{
  "model": "image VAE",
  "image_size": 64,
  "bottleneck": "kl",
  "encoder_fused_qkv": false,
  "encoder_qk_norm": false,
  "encoder_moe": "top_k",
  "encoder_moe_every": 1,
  "encoder_conv_stem": true,
  "encoder_widths": [96, 192],
  "decoder_weight_standardization": false,
  "decoder_widths": [64, 128, 256, 256],
  "beta3": 0.999,
  "warmup_steps": 380
}
Rows from block 9 of the encoder of a small image VAE, named by matrix and row number. Rows with one number within an expert belong to one neuron, the router's apart. Each number is 128 + 24 x the weight over its row's rms, rounded and kept within 0 to 255. All counts start at 0. Numbers have three digits each.
Before each expert's rows are labels from the 100 images, of 14976, where the router gives the expert most weight on average: "responds to" is what is common among them; "colour at peak" is the nearest of a few named colours to the mean colour under the peak. Only what is clearly more common there than usual is listed. The data: patchworks of several textures.
# router: router (encoder.blocks.9.mlp.router.weight, 4x192), inputs 0-95
# gate: expert gate (encoder.blocks.9.mlp.gate, 4x192x192), inputs 0-95
# up: expert up (encoder.blocks.9.mlp.up, 4x192x192), inputs 0-95
# down: expert down (encoder.blocks.9.mlp.down, 4x192x192, transposed), outputs 0-95

# expert 1
responds to: grey; patches: two
colour at peak: grey
router.1:104127122110125127103117141118133148127122133129143142185118135100126116152128189094156150104149121110125074126166117073151146121120128125106099149170123160131159163082112120167094082101129166098131124128088114155183130165114149127123091123110146103138173114120116102136156164112138160127
gate.0:161149128128155128128128134108128149141128128148128095171110192131107124128128131128144137128120113128111128158112128128142125128127128095077128128077163129128128128150090128128128092128107128126128128128098128085128102128068103118122128094153099105154128152128110128166082134165128128103
up.0:153114075170128136139128128127128114103151120143128128115128128100201105105093144128080088140128137128165091133128128103128102128128128128128128142128097070089130086128165160084149128128135128144105105128142153146119128128165128128103128161128116114128182128128128124152094179076128069178
down.0:185147128085062128122109150158128129128136117112128113143102151104128128154086128104076128142231128128124192143133096139128107124184128153148128152143110180128128170128130128128104176151155128101132094128128128129128128128139128111128127168117128090128130128129096135143177108128128128128
gate.1:194128069153170128128157128128124063183152166128128123157160075104069103143103107128191128128151132128097128123162127110138128128106152205168135128134140128128082128128128155087128123107128128134159128134103128129113162152128128097145134069114148190128125106140091064128128128141128141140
up.1:153128101128170115106120128160103092118146122154139225128149128128167128181128104128142121128151141081128145136153119166074128128128103128149080160089152124098093128110111134181168128128121078128128130146156110127151110124145125128113128104135142147128114133128089087119141125109126119128
down.1:080131128110141142099128128150128139167130121161124120128146094145069128128189148081154177125148102101114129128144181099122128101157141109108156128160076159140099099097140100153168151128116100099140087138099184090128128176109172150118128128116150103128111150133130136163135146128092128128

# expert 0
responds to: white; patches: two
colour at peak: white; pink
router.0:149123129162091181152138147149143109118143136113101098104138115123165129117123145116099073166167104111118128114124127133169139108132110114138106087127112109128086090085202101134156147166153150111118148091163117157139137104119151104120118114105104101100152097164133140128126105128080139099
gate.0:143128128124156130136144118128122164128153128158128060128112128109109091086165158126128163128086125145092128128106165128128119151091096128128127167161128128128128128124128126113117146192128153120129154140134153140128157088159094168150147066084116119159128128095128141128128096128179128105
up.0:147141146137128128128128120135123196128089102128103128153128096124191156105128116107099151088033131128054163108128128134118108148095139121136128119128124145161088105126098075070111159181108176128128128101128117097128093128128128128128171118049150128168151128128116128133119128118122099099
down.0:107148162168117128118183128160143151151128128120093143109128168133116123159128140154088136080186125123109118128183128111136128089128128128119115141182136128132128137095128142134140165086128128194125110128150128128148149166128166128076128128147128141140141113191082128122135135128166128128
gate.1:128128103129147128136121129094128128145112138125116111128171128128187128160087070129128086128177124127105091167106126105155128132128118095193160111173128128126083128128128110090128128128167119113128176128165126128128128123136209148128128143097125114128128111125176097126140128106105128128
up.1:164128109122128128107128102107205128153128132172179187170102090153101128128095163107151128143098111104130128168114128112156124169128128107128113145141141173096119128180101122122095128153128116111128128129099128088112128130111118128111128118164159153118141137155101083166175117128111128128
down.1:114082128152171143165135148172139070154128128100128151128149157136128156128093128147120155128150123105112128111128184153128101158129093128071142135128128083123096165124179115114128128139128157123128127139149084178121122128114153128128114133076100159139113162116128128145187126089118128155

# expert 2
responds to: blue; teal; patches: two
colour at peak: grey
router.2:151136151181160161144117158148106135100140125100142084142165104120182184074138101147096134088148111144139166168069145136110147148123102129126135089182089191138139093141144134087113129132126100134088075124136150116096154130144134125102112116114106125115122171117165114128154120128150157140
gate.0:128156128114112128128134128147084128116127128116128195152099128128128128167155161103121134144161110104153114140132128151180143082104134128149129135128136108128128174165103101170138145059148128128112145129120111144131156128128128095128099098148128086118128128111139128126128128136126162156
up.0:169128128128128109128098128086128128148149153128106103147115128153064117123138128128158084111132128084147128128128127128122123128128128120125128128128140088124128170128067110146103110155119144113128164156106128144147143093130195154130145089127194144129127178093112128162128137100129093120
down.0:123084168080146128128140146128128121115128108140128128149089172128196101180128119128131104128128085128178144128083166156102151132147129106084099133098126076124163097144115128098127150082128095128102088128121137128123128170098128096131128128145108064147077136123128098092128146150083128130
gate.1:134128131129155154157160130174132108111108128128128163130108128128146175127165134139090099140128128130119156128128128156128128088151102161101162110182134128128124067125159110128103144166128108131138121159101128128118128089113137137128128125128141128091145133147155072127128077133128128118
up.1:107100047128114097157128088111150129128128119110128070114128169128128128128145132084151146118118112123137112124159128128124103174119128137158108176128128130128128142123145140100128138103078128151129149128088128189128128128151156133128128142128106129160123128131112108102119128071152073128
down.1:128117128116198128128175128133188110080096111084123174128128169128128117128128128128135161155122128140123193128128163148093147189148128128158164129065128161128128128143144087128105100098157086128110128091096120128109084128134135128087128128129117135132128101151150128140187128131153128147